{"arch": "mlp_mixer", "model": "CTC image transcriber", "dataset": "short English words printed on busy colour backdrops", "train_examples": 90422, "image_size": 64, "crop_scale_min": 1, "horizontal_flip": false, "translate": 0.06, "color_jitter": 0.2, "tokenizer": "char", "vocab_size": 30, "norm": "rmsnorm", "norm_position": "pre", "activation": "relu", "mlp_ratio": 6, "layer_scale_init": 0.1, "parallel_block": false, "inner_norm": false, "moe": "top_k", "num_experts": 8, "moe_every": 2, "expert_mlp_ratio": 0.25, "experts_per_token": 2, "shared_expert": false, "patch_size": [4, 4], "conv_stem": true, "layers": 8, "width": 320, "residual_init": "zero_last", "optimizer": "muon", "muon_scale": "spectral", "lr": 0.013, "momentum": 0.95, "nesterov": true, "orthogonalizer": "newton_schulz_5", "adamw_lr_other_params": 0.00087, "grad_clip": 1.0, "gradient_noise": 0.3, "steps": 16300, "batch_size": 128, "epochs": 23.1, "lr_schedule": "cosine_restarts", "final_lr_fraction": 0.05, "warmup_steps": 3260, "weight_decay": 0.0, "adamw_weight_decay_other_params": 0.01}
Rows from expert 4 of block 5, named by matrix and row number. Rows with one number belong to one neuron. Each number is 128 + 24 x the weight over its row's rms, rounded and kept within 0 to 255. All counts start at 0. After the name is the row's rms in percent of the matrix's.
# up: expert up (model.blocks.5.mlp.up, 8x80x320), inputs 214-319
# down: expert down (model.blocks.5.mlp.down, 8x320x80, transposed), outputs 214-319
up.44 096 [161 159 127 117 115 100 171  91 146 119  79 138 124 118 150 115 144 112 106 171 126 111 113 115 145 160 122 111 128 154 149  90 146 125 156 134 118 113 112 149 145 153  82 187 117 122 137 152 142  89 141 108  82 127 117 154 152 133  93 122  67 138 141  86 149  66 106 178 139 136 110  97 131 130 102 127 141 134 164 159 131 130 107 111 117 168 139 123 109 150 108 151 111 128 103 143 135 121 157 143 129 146 133  97 118 126]
down.44 098 [134 119 156 121 162 126 122 142 145 144 131 102 139 125 112 125 165 133 123 137 132 122  94  87 101 125 163 112 105 147 121 127 166  95 100  84 139 114 146 104 144 167 152  66 116 112  96  92 135 114 105 146 116 184 104 124 135 139 153 126  98 165 127 138 126  80 195 137  94 147 104 131 139 116 128  96 110 115 116  79 202 106 145 157 100 177 139 161 115 134 156 136 148 144 120 154 127 135 150 143 111  97 121 132 131 103]
up.45 091 [153 123 105  81 105 137 162 146 162 149 114 154 160 112 119 110 137 120 183 150 133 141 140 143 154 153 122 163  95 114 106 125 150 114 122 121 161 143 154 169 124 159 170 144 154 173  65 100 142 174 124 111 128  85 142 124 152 145 110 114 157 105 166  96 126 116 106 174 115 120 124 153 154 108 166 152 145 111 180 103 124 112  98 122 122  86  95 156 109 132 116 132 151 116  93 123 135 125 116 141 138 184 141 121 109 141]
down.45 103 [110 131 128 116 148 126 105 108 172 148 148 139 169 115 108 145 120 120 128 119 155 131 138 105 145 142 110  91 148 158 119 163 174 147 129 169 139 128 116  92  77  61 125 107 139 140 123 166 110  74 187 101 129 162 167 117 146 117 134 128 120 108 157  93 146 103 109 122 129 157 166 118 158 106 158 105  77 127 122 123 132 164  70 122 131 115 142 125  90 123 142 134 108 118 154 106  99  94 117 149 129 107 107 163 116 125]
up.46 100 [120 130 139 128 137 151 125 175 135 147 132 139 134 108 156 157 124  78 161 148 155 121 130 112 161 165 137 129 135 111  98 111 132 142 139  97 161 161 103 133 162  94  98 114 137  95 183 115  77 125 130 147 166 116  99 133 141 128 109 132 116 145 164 105 182 127 187 159 111 107 141 147 142  68 107 130 146 115 122 153 108  94 100 109  98 133 106 150 158 160 117 107 154 124 106 135  97 162 108 150 137 138 116 125 146 126]
down.46 099 [175 163 130 148  95  47  78 145 116 168 133 131 145 118 138 116 118 154 132 137 105 149 116 146 114  73 131  93 137 154 136 154 129 107 132 164  88 168 133 145 118 145 113 109 104 123 103 120  89 129 124 153 124 131 103 131 135 119 115  95 136 108 119 124 130 128  97 128 122 162 104 124 120  93 108 104 161 106 115 111 116 109 147 120  66 118 120 150 136 123  79 128 151 134  99 149 152 152 131 170 135 111 128 174 129 155]
up.47 103 [ 72 114 159 109 151 134 134 147 102 116 143 123 107  85 137 147 106 162 135 129 177 125 142  89 119 141 149 170 143 103 141 120 117  99 122  85 116 164  88 144 110 143 108 120 130 171 152  88 104 134 158 119 110 128 132  95 150 122  91  87 110 118 131 120 135 129 146 115 133 124 136  96 156 125 121 102 137 156 115 102 106 101 158 168 114 147 145 138  84 135 102 104 106 123 107 154 136 113 144 167 113 140 115 119 117 118]
down.47 098 [121 134 151 132 180 146 119  91  99 167 159 132 121  96 122 134 130 172 132 111  95 164 154 111 118 132 129 164  84 124 130 153 136 108 118 121 116 160 152 137 106 125 125  95 138 118 130 148 147  85 129 137 141 139 143 112 133 141 103  84 101 123 115 121  95 132 130 110  96 143 130 104 185 127 153 161 122 111 113 130 171  92 126 122 134 155 129 116 131 100 108 169 105  95  82 116 105 101 131 122 146 111 139 118 135 138]
up.48 095 [130 119  91 126 121 142 109 109 143 131 160 139 149 165 118 223 123  88 138 135 156 113 135 120 135 144 128 102 102 122 101 127 167 143 131 158 133 147 156 144 135 160 140 131 139  99 138 169 147 144 142  97 130 105 126 130 147 106 141  88 130 106 144 118 138 110 126 105 123 154 141 106 103 178  68 133 105 145 154 168 165 108 118 122 119 157 138  99  97 125 121 124 146 124 104  93 136 150 127 117 144 139 123 187 147 118]
down.48 100 [131 138 140 119  82 143 129 142 160 166 160  88 129 151 124 158 175 114 159 137 137 111 155 133 129 140 163 129 121 147 107 176 172 144  79  95 116 154 165 128 144 140 144  85  97 128 173  81  89 126 151  99 112 117 122 170  95 122 115 141 171 157 108 101 105 109 139 183 152  99 121 138 120 150 108 127  46 141 126 162 111 143 124 109 170 136 162 109 157 133 150 137 120  95 143 131 125 127 114 155 156 133 103 125  90 151]
up.49 111 [158 128 109 138 117  71 141 139 112  87 147 137 172 128  85 119 112 118  88  97 155 109 127 148 115 148 124 141 163 171 132 120  98 112 124 114 140 102 115 121 129 138 126 168 147 140 139 145  87 153 116  95 135 146 135 143 159 143  94 113 187 122 139 131 169 124 110 163 105 137 163 150 118 114 189 145 110 159 130 152 136 119 135 105 145 124 100 158 136 152 146 159 130 142 142 145 136  91 154 169 155  74 110 121 144 151]
down.49 103 [108 132 139 113 139  96 139 142 129 117 125 167 135 137 114  80 135 111 142  98 127 143 110 168 147 136 163 187  70 103 140 138 139 125 132 123 109 109 156 130 111 107 137 144 130 110 168 146 118 126 135 120 151 141 113 136 122 118 133 111 130 133 154 141 118 115 156 141 140 139 153 100 181 151 120  82  87 130 144 122 132 113 190 133 138 123 124 128 144 141 154 169 127 126 110 135 113  79 174  75 115 109 147 111 128 163]
up.50 103 [141 141  91 126  99 137 109 110 176 112 141  96 109 167 139 118  98 115  67 115 138 102 111 125 143 125 134  83 124  98 130 136 134 130 159 150 134 156 149 122 130 104 114 115 102 119  68 115  89 101 167 117 138 104 166 125 136 119 134 143 104 126 108 124 170  78 118 148 131 165 102 141 154  85 136 108 114 114 132  86 119 124 138 119 140 126 158  81 131 135 121 132 134 127 140  84 146 131 136 116 190  97 142 159 146 115]
down.50 098 [118 134 125 145 148 110 113 109  90 161 141  71 125 157 125 133 161 143 147 121 145 101 172 120 129  94 120 171  96 105 126 134 171 126 115  94  93 139 139 105 129 127 169 131 131 138 105  97 116 139 108 139 119 145 148 155 115 163 131  99 160 134 108 101 123 153 112 140 156 154 115 122 163 148 166 120 135 122 133 105 128 143 111  94 147 161 127 140 113 112 154  94 148 111 105  92 165 113 101 152 173 149  88 106  97 154]
up.51 107 [131 103 105 129  79  76 108 147 107 141 123 107 127 160 110 166 124 107 106 122 120 105 148 137 108 138 130 135 147  80  93 158 143 119 156 121 141 149 158 149 148 107  91 142 153 166 129 128 143 134 126 153 140 126 103 117 110 146 144 112 115 123 131 139 135 145 139 157 150 130 153 113 161  69 119 159 151 195 107 141 153 150 144 119  89 106 114 131 152 132 132 169 122 113 142 151 157 129 120 112 136 123 142 143 104 111]
down.51 095 [171 140 149 147 155 118 157 113 138 113 174 129 166 134 107 126 116 157 115 111 163 146 103 118 150 154  95 142 152 125 112 111 138  87 119 156 143  80  98  95 134 140 138 140 116 148 146 106 164 112 122 152 105 145 102 125 132 132 137 140 125  68 132 122 116  94 117 124 161 128 140 171 134 102 123 144 118  94 116 140 122 155 124  76 123 131 132 168 128 133 129 181 151 134 108 104 127 147 185 130 174 140 157 125 138 114]
up.52 099 [118 120 128 108 131 144 131 146 104 112 143 148 137 120 108 115 125 104 102 108 177  86 118  92 113 155  85  81 100 127 145 127  89 140 172 122 119 107 118 131 127 141  98 130 132 102 140 141 141 122 122 140 125 142 149  99 137 125 180 142 124 130  88 130  99 157  88 126 123 154 161 134 168 102 127 150 118 136 111 116 141 138 103 138 133 118  82 144 136 120 111 101 130 103 161 144 125 151 137 147 123 178 109 132 132 131]
down.52 094 [105 130  91  98 141 131  97 122  58 144  83 126 134 160 131 151 183 129 168 107 113 112 148 153 135 148 122 144 154  93 124 124 121 138 102  81 161 152 142  95 145 151 133 134  94  99 130 139 106 109 109 112  88 123 107 119 150 108 148 114 138 149 140 121 125 144 191 116 146 166 140 141 152 124 132 105 138 104 101 171 152 110 154  81 168 148 128 140 116 134 141  88 189 129 126 116 138 128 154 132 129 118 149 111 112  65]
up.53 106 [106 154 144 165 137 111 131  93 137 137 132 107 137 122 137  93 147 106 135 109 117 127 121 128 152  84 103 123  99  88 169 113 111 113 104 121 122 159 122 125 150 101 108 133 149 144 141 132  79  94 152 118 145 123  94 126 134 159 103 114 130 110 122  93 133 152 145 117 122 147 106 130 145 144 119 109 116 104 114 124 154 114 160 118 107 150 110 152 134  64 163 169 117 121 140 152 117 122 175 117 119 130  88 127 144 125]
down.53 097 [139 103 160 132 142 156 123 147 118 132  93 146  99 119 124 157 166 120 114 118  94 176 105 135 114 106 110 144  84 150 102 125 135 134 113 107 152 141 162 136 110 132 161  99 104 136 129 136 170 134 128 115 142 142 136 140 177 100 140 124 139 134 117 112 100 133 143 147 101 142 161 107  75 115 102 150 117 120 143 130 126 107 135 113 145 149  96 139 131 144 108 109 104 109 142 140 117 170 149 118  90 131 155  95 132 131]
up.54 102 [118 132 139 130 105  75 135 175 127 179 162 135 116 100 135 118 110 121 139 141 144 152  89 159 119 121 120 138 122 144 105 170 133 114  89 115  89 128 124 148  89 127 143 126 167 125 126 111 137 124 126  96 101 194 101 145 118  77 150 108 158  95 152 152 149 126  87 117 103 157 122 108 128 171 147  81 108 110 102 113 128 124 123 139 148 156 148 134 119 119 134 125 129  92  95 130 111 148 129 131  99 149  90 124  97 159]
down.54 100 [109 120 122 128 146 112 139 134 158 171 150 115 174 122  97 211 112 134 176 139 128 167 143 181 151  91 130  79  97 140 135 117 135 130 144 126  99 107  85 137  87 157 111 143  90 140  81 112 160  78  96 149 151 158 145 104  84 124 145 135 123 118 138  83 136 109 106 148 139 155 185 149 130  80 159  97 132 118 133 155 165 118 108 130 121 133 156 155 125 134  96 140  92 146 122 129 152 107 119  90 134 173 151 135 145 132]
up.55 104 [173 136  86 103 146  81 119  76 139  91 105  96 115 133 122 111 125  86 138 155 101 147 148 101 113 133 112 113 111 126  89 134 148  63 140  86 156 112 122 124 137 108 162 167 107 141 112 139 117  92 123 165 122 161 135 111 128 119 143 119 178 121 155 149 100 162 129 132 137 147  88 141  99 110 168 127 123 116 117 146 111 117 155 172 119 147  74 114 127 161 124 137 111  91 132  89  87 140 112 121 131  93 118 151 141 108]
down.55 098 [138 156 161 150 101  95  81  93 132 132 131 129 102 137 112  98 130 168 130 149  96  74 115 159 115  96 130 111 111 129 150 142 107 136 119 145 129 124 114  89 168 137 128 126  72 165 150 130 129  96 149 134  96 117  82 130 143 101 159 148 110 112 119 116 151  82 105 127 111 148 125 124 114 136 141  60 113 135 151 162 127 215 159 143 132 154 163 128 107 177 105 119  93 117 104 122 107 155  94  64 169 148 161 134  89 121]
up.56 093 [129 120 108  71  87 182 142 122 148 128 115 129 152 163 127 168 118 136 119 138 100 141 158 119  90 115 176 130 120 145 181 154 137 190 107  68 102 139 144 137 139 157 128 106 117 147 150 120 157 132  87 148 162 108 122 141 107 138 124 200 110 168 104 113 121 142 128 122  95 102 122 140 157 114 129  84 169 147 119 127 167 165 104 158 100 106 129 123 114 159  83 102 122 121 187 162 134 164  86 141 124 116 142 101 157  89]
down.56 098 [144 120 162  95 105 126 130 108 109 140 132 127 138 128 119 149 167 143 137 121 194 149  78  98 141 142 124 116 120 129 127 141 127 126 106 125 142 102 136 114 104 164 138 145 166 121 115 106 158 152 130 176 114 126 157 125  66 175 121 139 154  89 143 101 126  96 146 119  75 122 125 164 158 115  81 147 150 117 112 124 160 143 124 139 101 139 144 166 129 146 132  98 140 131 144 112 128 169 102 141 142 135 158 111 119 133]
up.57 102 [154 122  96 141 126 118 198 109 128 161 136 119 141 134 114  92 125 128 149  97  69 144 138 148 142 115 105 126 134  98 120 138 121 117 160 155 107 147  87 144 109 125 115 129 142 118  86 149 140 100 131 143 128 118 124  71 140 117 112 121 121 180 127 139 142 129 114  74 122 156  99 121 166 119 138 108 170 114 136 170  90 130 118 132 117 111  88 142 163 148 122  90 141 135 132 127 120 160 101 139 128 152 145 125 115 110]
down.57 106 [131 106 138  90 112 145 109 129 170 138 109 137  96 163 124 144  93 148 153  82 140 103 148 146 151 150 104 129 113 137  96 111 174 147 153 161 134 176 115  83 114 153 137 111 116 123 144 173 143 116 109  76 170  75 163  98 150 122 126 136 117 123 142 165 111  92 139 145 152 145 100 160 157  87 108 145 116 199  96 130 172 132 135 131 140  95 157 103  80 131 139 181 111 167 113 144 135 127 123 114 112 126 141 157 128 122]
up.58 103 [135 121 145 127 149 139 150 135  98 169 161 155 149 135 113 108 135 125 131 134 170 130 112  80 149  58 125 121 131 133 150 142 122 119 143 138 167 117 127 137  72 150  80 114 127 111 145 132 125 169 108 153 164  95 101 147  96 107  85 153 116 137 131 163 107 142 134 140 149 160 158 150 126 131 127 142 119 116 145  99 132 116 156 153 161  92 103 115 126 158 119 173 131 121 106 170 103 149 124 125  99 111 137 135 109 109]
down.58 098 [131 109 154 131 117 145 137 106 161 125  93 149 131 117 150 137 132 118 140 134 193 130  73 102 111 126 127  96 152 150 149 110 177 110 110 125  93 144 142 149 135 107 115 148 148 108 105 150 103 152  88 121  99 164  94  95 136 111 124  88 142 148 139 145 106 117  95 114 117 122 157 115 120 164 129 109 157 121 117 138 142 153  95 139 104 150 145 136 134 137 174 117 144 170 137 111 148 140 131 158 110 140 115  79 122 127]
up.59 099 [133 169 145 111 136 142 133 127 140 127 113 153 121 183  89 151 116  93 146 165 129 140 118 131 147  99 147 141 142 131 128 137 119 151 145 123 117 174 161 132 126  84 146 125 161 128 193 167 123 108 175  98 122  96 137  71 114  98 151 148  98 120 109 133 168 123 131 156  99 157 135 143 174 120 160 141 121 138 133 142 160 130 105 124 154 107 108 145 136 123 143 145 128 104 115 145 123 128 126  95 111 111 128 123  78 142]
down.59 103 [153 167 111 131 159 155 175 181 121 132 124 135 186 134 144 111 156 106 202 139 138 126 154 164 133 138 110  96 100 137 167 120  94 113 149 124  93 145 122 125 107 113 159 130 129 136 145 101 104 124  67 123 153  87 142  92 179 137 119 110  95 104 140 143 118 117 154 135 168 116 133 135 158  87 139 117 140 131 168  96 125 137 146 137 124 169 103 127 109 138 127  80  76 133 104 160 143 154 130 118 165 154 170 132 163 127]
up.60 098 [125  96 153 140 102 119  95 115 143  98 139 115 105 158 157 140 168 131 116 116 136 123  55 117 151 100 152 171  95 138 107 129 111 100 159 157 129 143 108 118 129 115 138 138 106 154 167 110 156 192 111 106  88 118 112 148 112 128  92 125 163 103 143  98 158 118 149 116  82  66 157  65 119 123 104 120  83 115 123 107 116 140 127 110 118  89  87  89  98 138 157 116 133 140 162 149 130 118 170 114  94 134 152 139 105 140]
down.60 103 [140 119 123 113 112  98 113 115 146 163 116 101 159 139 160 129 127  98  88  74 149 101 112 136 150  97 166 154 138 133 125  71 126 142  98 136  82 144 130 137 144 154 153 137 149 117 144 121  98 135 135 129 131  75 128 122 136 113 126 113  93 129 170 103 100 124 116 113 133 118 101 125 132 127 155 125  88 142 153  89 104 143 142 172 114 136 137 139  86 167 165 162 124 145 109 135  95 123 122 119 152 119 154 133 134 172]
up.61 101 [121 176  95  94 128 168 109 123 125 123 150 137 135 102 119 128 115 101 154 112 166 132 108  74 116 118 112 120 130 100 101 120  98 162 102 173 144 129 117 137 103 130 173 170 125 151 109 108 136 132 137 133 160 156 137 124  94 148 141 145 169  95 127 158 108 135 140 122 120 128 137 116  86 128 134  99  97  95  96 165 108 111 100  86  98 116 133 120 173 132 141 137 127 133  82 159 131  99 104 162  89 116 142 130 109 115]
down.61 099 [158 136 146 129 126 130 152 127 126 108  98 161 113 126 154 143 137 151 142 173 123 118 123  96 114 104 137 169 159 121 130 108 118 122 133 127 141 140 125  94 130 108 128 151 122 109 137 133 135 146 112  96 114 131 123 139 121 123  58 112 118 148 169 136 121 123 106 121 158 158 155 132  89 133 128 182 126 157 101 149 156 148 102 102 109 190 113 133 108 144 123  92 177 121 142 147 145 101 113 111 125 100 129 117  85 120]
up.62 099 [121 131 157 133 147  98 144 125 149 147 123 110 135 128  81 127 171 146 131 134 167 106 155 147 130 117 101 133 103 106 132 130 117 125 101  88 124 125  93 115 137  91 120 130 121 127 119 100 129 139 145 118 129 115 130 165 170 150 114 128 106 150 149 128 105 122  91  75 134 110 150 135 157  96 142 136 174 144  56 117 116 108 109 136 121 132 116 159 138 182 125 129  71 131 105 129 177 134 120 177 145 131 114 120 132 118]
down.62 097 [122 132 116 124 106 142 128 114 155 104 120 130  87 182 159 121 108  94 108 101 146 125  85 143 136  73 136  94 139 135  88 163 177 122  99 166 119 102 174  84 115 158 141 157 104 122 168 176 145 112 111 164 116 101 144 150 106 143 130 112 130 139 131 129 152 129 139 145 135  95 122 128 114 101 166 106 165 116  98 113  97 154 122 138 136 155 121 102  93 136 110 109 114 129 133  85 122 111 143 113 129 127 102 103 127 167]
up.63 097 [107 106  89 162 131 178 127 102 135 128 156  83  85 150 117  72 106 103 132  96 145 110 112 147 129 133 124  97 155 115 138 147 101 172 131  82 138 163 191 172 133 130 116 116 113 147  99 136 157 145 175 173 116 130 102 135 137 145 144  88 130  65 101 141 135 116  88 105  91 123 123 132 121 151 116 124 111 155 119 132 122 137 133 156 155  98 139 135 105 114  81 111 112 140 126 126 160 125 108 109 120 135 129 124 149 161]
down.63 094 [104 144 149 129 112 148 118 158 126 106 129 151 108 131 118 156 123 122 132 168 156 159 145 101  64  95 107 103 156 132 169 135 156  88 145 151 136 148 128 139 129 122 101 144 137 171 110 110 156 113 136 123 101  97 108 121 132 137 152  68 121  82 142 125 170 126  76  98 139 157 170  92 117 108  94 150  93 162 104 165 154 113 128 135 100  69 139 126 124 120 129 149 104 109 133 158 114 102 122 113 122 144 161 115 105 118]
up.64 100 [139 166 152 115 111 128 173 165 129 155 173 125 123 139 130 136 122 113 111 108  75 136 102 148 161 151 173  83 141 108 141 109 145 100 148 113 111 109 111 159 155 135 115 142  95  95 156 116 126 131 139 125 115 117  92 132  92 136  98 123 133 124 137 170 160 162 127  58 103 122 152 135  98 145 123 113 113 139 111 105 140 141 134 133  76 140 134  42 114 138 131 122 176 136 131  88 137  87 108 156  99 152 136 139 131 152]
down.64 102 [141 100 152 123 104 176 108 139 130 113 149 143 131 103 130  95 118 109 144 155 145 151 160 160  94 126 122  87 180 130 136 115 125 133 133 172 111 134 145 153 150 102 168 145 120 148 123 133 131 115 120 132 117 106 139  70 125 122 150 102  94 179 154 179 120 120 133 149 125 136 128 110  88 161 134  97 132 161 143 180 101 119 141 136 126  81 144 130 106 134 115 106 116 135 115 143 173 176 140 130 111 109 157 127 133 143]
up.65 100 [140 130 130 110  88 155 147 141 135 112 124 109  88 105 158 159 130 111 109 124 151  99 134 134 159 167 100 125 101 130 163 170 125 142 162 118  66 113 135  99  87 133 134 156 136 123  99 130 166 114 145 125 119 115 140 155 118 207 153 127 158 115 180  82 133 141 102 135 101 186 133 111  90 124 113  99 114 145 105 149  99  97 109 114 110 137 102 108 137  87 129 124 188 163 101 124 113 159 127 108 100 112 111 133 123 146]
down.65 106 [131 139 113 182  92 123 125 163 163 146 128 113 112 121 139 121 104 130 144 113  85 153 134  88 127  76 120 115 157 136  99  99 173 146  93 114 170 121 125 124 144  99 149 139  96 108 136 131 139 137 106 116 173 132 132 117 130 112  90 103 128 160 101 144 148 129  95 117 124 108 129 135 111 116 107 100 139 116 146 130 123  99  98 140 143 136 165 148 159 134 104 139 110 146  94 145 101 138 150 133 145 115 100 134 171 139]
up.66 099 [ 92 117 134 118 135 146 115 147 180 104 138 125 157 112 125 109 108 160 141 145 126 145  95 153 163 103 137 155 126 125 157 130 153 145 156 113  94 116 144 139 131 123  98 119 124 124 145 175  97 125 117  73 127 147 152 125 120 115 123  87 139 147  94 148 123  75  79  87 123 133 156 133 125 168 152 128 128 172 114  84 132 126 107 119 141 156 161 118 144 115 115 145 117  98 160 149 116 140 124 147 110 126 135 139 118 168]
down.66 102 [129 124 111 131 140 135 127 127  97 128 135 164 139 107 151 136  84 129 117 128  84 113 106 123 126  94 119 129 161 113  71 145 129 151 157  89 118  90 140 145 157 139 151 136 136 157 148 116 141  89 118 141  88 152 126 161 108 176 121 131 107 143 131 107 134 116 108 139 136 164 159 151 126 101  87 120 136  97 124 139 114 120 151 135 157 149 161 142 102  92 135 141 136 129 125 188 128 100 124 156 134 143 110 174 153 125]
up.67 102 [116 174 114 189 114 106 115 142 146  91 121 143 170 154 107 126 145 165 169 118 134 135 157 121 119 109 161 126 147 112 109 165 159 124 101 143 138 148  80 132 113  94 186 168 128 123 100 144 111 114 153 132 140 111 141  99 140  91  91 115  82 165 109  99 127 119 182 110 106 155 180 116 118 113 133 155 138 133 116  82 120 123 102 129 138 120 163 153 115 138 117 140 121 128 116 129 148 147 152 144 116 124 137 121 129 176]
down.67 101 [146 104 152 112  80 106 149 110 126 145 169 110 107 139 130 123 158 114 135 139 108 111 103 170 139 152 111 136 115 158 140 188 107 100 138 135 166 128 123 127 119 139 170 119 145 125 124 159 120 132 138 106  91 130 123 130 174 137 142 152 131 138 138 133  92 110 113 142 164 106 126 140 147 141 119 123 139 151  93  98 118 141 166 132 112 119 161 105 120  80 115 132 101 129 125 134 115 105 126 162 106 131 167 123 110 118]
up.68 103 [153 158 140 119 154 153 126 142 153 139 138 104 125 121 125 108 118  88 105 135 105 124 141 118 135 114 116  94 162 118 152 160  96 136 118 133 112 126 117 138 122 114 150 133 142 115 124 185 105 128 146 151 126 151 137 158 125 140 162 158 127 111 131 138 109 121 126 179 154 124  85 130 103 158 116 141 128 117 119 113 114 147 115  75 136 117 144 143 129 112 113 134 150 135 147 123 123 148 130 147 148  87 127 123 137 135]
down.68 105 [134 146 127 101 126 158 124 139 164 145 146 105 127 123 118 137  98 113  95 133 135 149  81 143 102 130 162 125 120 118 117  94 145 140 101 145 130  89 137  61 137 116 141 132 145 185 112 137 114  63 156 133  97 107 132 113 142 147  59 129 125 140 164  96 170 119  96 116 122 119 130 164 166  80 119 109 140 144 122 172 127 125 177 119 123 117 136 147 112 178 136 121 130 104 149 158  86 173  77  91 129 102 119 124 119 133]
up.69 099 [ 73 150 133 142 117  98 153  95  86 109 105 138  94 114 107 146 112 129  93 131 179 142 111 168 149 135 126 157 149 114 104 109 110 170 173 139 139 113 115 152 141 112  99 113 136 148 105 107 115 115  86 139 121 109 166 110 144 129  97 127 119 112 101 136 153 161 116 131 111 120 125 126 146  95 134 118 134 130 110 128 146 154 106 137  97 112 139 143 171 115 138 114 140 163  96 136 129 149 137  95 155  91 113  80 150 146]
down.69 095 [ 95 152 175 127 156 176 138 102  86 146  97 134 116 174  99 120 114 152 142 160 134 147 126 124 148 128 130 131 129 120  93 124 101 137 122 120 135 120 128 107 131 150 147 112 140  67 106 120  96 130 112 133  66 107 170 125 147 118  74 138 141 117 131  96 127 101  67 147  86  81 160 150  69 158  66 109 147 134 117 160 118 156 138 111 126 126 109 140 143 102 120 137 162 119 180 146 122  86 135 123 163 125 100  97 167 125]
up.70 100 [131 141 131 123  78 112 146 161 159 130 146 126 180 132 144 125 142 104 123  98 126 154  88 142 123 108 115 122 115  85  98 157 112 135 120 152 152 163 144 125 117 112 145 128 143 121 107 121 118 148 118 138 127 177  72 113 112 134  84 179 108 160 153 108 140 158 113 118 169  99 111 115 175 135 115 102 118 106 161 110 121 137 168 161 143 105  88 166 159 146 106 151 104 147 132 147 109 137 146 137  93 113  87 122 129 101]
down.70 097 [127 100 128 119 101 142 129  96 120 160 152 103 164 207 139 122 130 111  92 135 119 106 122 129  96 155 129 105 107 149 117 101 121 126 132 126 153 105 155 128 115 119  95 167 132 109 110 146  96 132 123 171 142 127 162 120 124 172 103 106 128 103 150 112 188  87  81 101  82 108 139 131 120 146 176 146 130 138 114 112 152 137 115  81 121 141  80 134 136 115 136  84 144 145 169 106 150 154 159 127 137 107  83 127 124 116]
up.71 103 [143  79 156 130 107 137 145 133 114 126 105 108 131 140 140 137 118 125 146 142 137 101 144 150 113 161 133 181 127 130 122 116  95 137 163 100  91  96 145 121 130 166 121 128 152 133 133  77 171 167 108 170 137 134 124 129 148 108 129  69 137 134 113 150 135 120 106 113 137 177 114 117  98 134 160 131 107 144 104 182 168 149 140 168 152 127 109 112 102 105 147 174 150 133 110 108 164 121 164 152 123 118 137 158 109 121]
down.71 100 [160 118 128 106 131 148 147 151 137 112  94 157  87 157 136 139 130 124 149 147 107  94 119 115 124 124 119 118 132 146 160 129 138  94 161 122 149 121 145 115  96 108 148 153 144 170 130 161 126 122 160 130 129 115 158 144 135 161 126 119 117 109 105 126 128 134 137 177 113 128  80 148 140 123 128 130  80 158 164 140 104 136 105 153 140 132 109 110 130 130 104 155 111 145 106 104 139 167 148 133 146 141  99 165 142 183]
up.72 099 [ 96 108 138 117 105  96 121 164 121 126 122 149 139 119 120 165 151 149 106 145 119 119 142 101 111 125 117  85 123 126 137 112 135 120 134 130 176 118 149 115 129 121 174 156 138 162 153 103  96 128 132 117 146 150 143 115 134 132  78 158 139 176 116 119 127 124 110 129 114  86  94 124 147 118  81 117 125 110 128 106 170 160 108 147 127 135 150 132 129 184 126 145  59 158 143 125  63 142 128 112 147 123 149 137 142  92]
down.72 093 [129 100 113 128 140 107 104 132 146 125 160 104 105 113 160 151 110 112 105 121 123 151 123 138 112 146 140 134 105 188 127 139 124 131 108 125 114 162 120 137 105 122 117 110 129 149 130 144 147 120 126 150 119 133 110 181 113 151 141 155 119 111 145 163 147 116 136 137 142 144 138 111 138 122 129 129 133 171 171 114 191 137  76 143 171 150 110 125 114 126 134 164 137 117 128 156 123 114 120 139 128 169 147 137 109 118]
up.73 097 [123 103 133 153 125 115 162 145 118 133 117 119  86 171 144 181  82  91 142  94 134 112 143 163 109  84 107 105  98 123 117 168 112 136  98 159 112 157 146  67 154  95  85  81 105 135 139 105  91 131 135 126 132 108 108  90 146 112 171 128 135 136 160 121 157  95 138  94  92 114  81 115 112 100 126 144 101 104 102 102 130 136 114 145 120 138 112 142 163  99  88 141  81 135 134 129 134  98 138 102 115 111 134 117 125 136]
down.73 106 [150  98  82 106 111 144 151 143 142 116  63 122 141 160 111 131 152 103 121 117 162 104 117 133 103 124 133 141 149 137 147 101 129 167 113 171 113 108  90 167 102 187 109  97 141 121 146 107 134 177 148 162 164 108 176 149 145 105 125 150 101  99 102 104 132 158 125 109 146 175  92 105 110 142  85 130  88 123 168 135 123 119 118 164 144 140 103 132 124 139 133 117 132  93 132 147 140 134 143 149 107 129 112  89 146 157]
up.74 097 [148  95 107 112 135  85 144 119 122 136  84 134 145 117 124 135  98 112 108 162 184 135 132  99 123  69 168 144 130 174 126 136 105 108 153 118 122 148 145 197 103 113 146  95 144 143  99 148 151 137 134  84 164  93 132 120 113 140 157 142 118 104 144 113 119 137  98 129 107 156 124 135 146  99 139 120 163 169 125 118 134 127 170 141 145 159 111 109 129 134 103 130 138 133 146 159 117 106  93  98 111 146 139 129 129  75]
down.74 108 [108 141 109 147 177 131  81 188 149 157 141 131 125 126 143 135 107 139 110 156 125 103 142 139 139 171 151 159 134 113 131 129 134 129 156 105 124 144 114 129 133 144 150 114 158 119  92 109 161 134 155 113 175 116  95 120 118 149 118 128  94 121  96 147 108 166 126  89 112 145 124 112 147 121 155 125 137 126 116 151 159  97  81 112 132 117 190 104  94 158 126 118 110 128 144 103 129 140 155 128 139 113 137 132 137  95]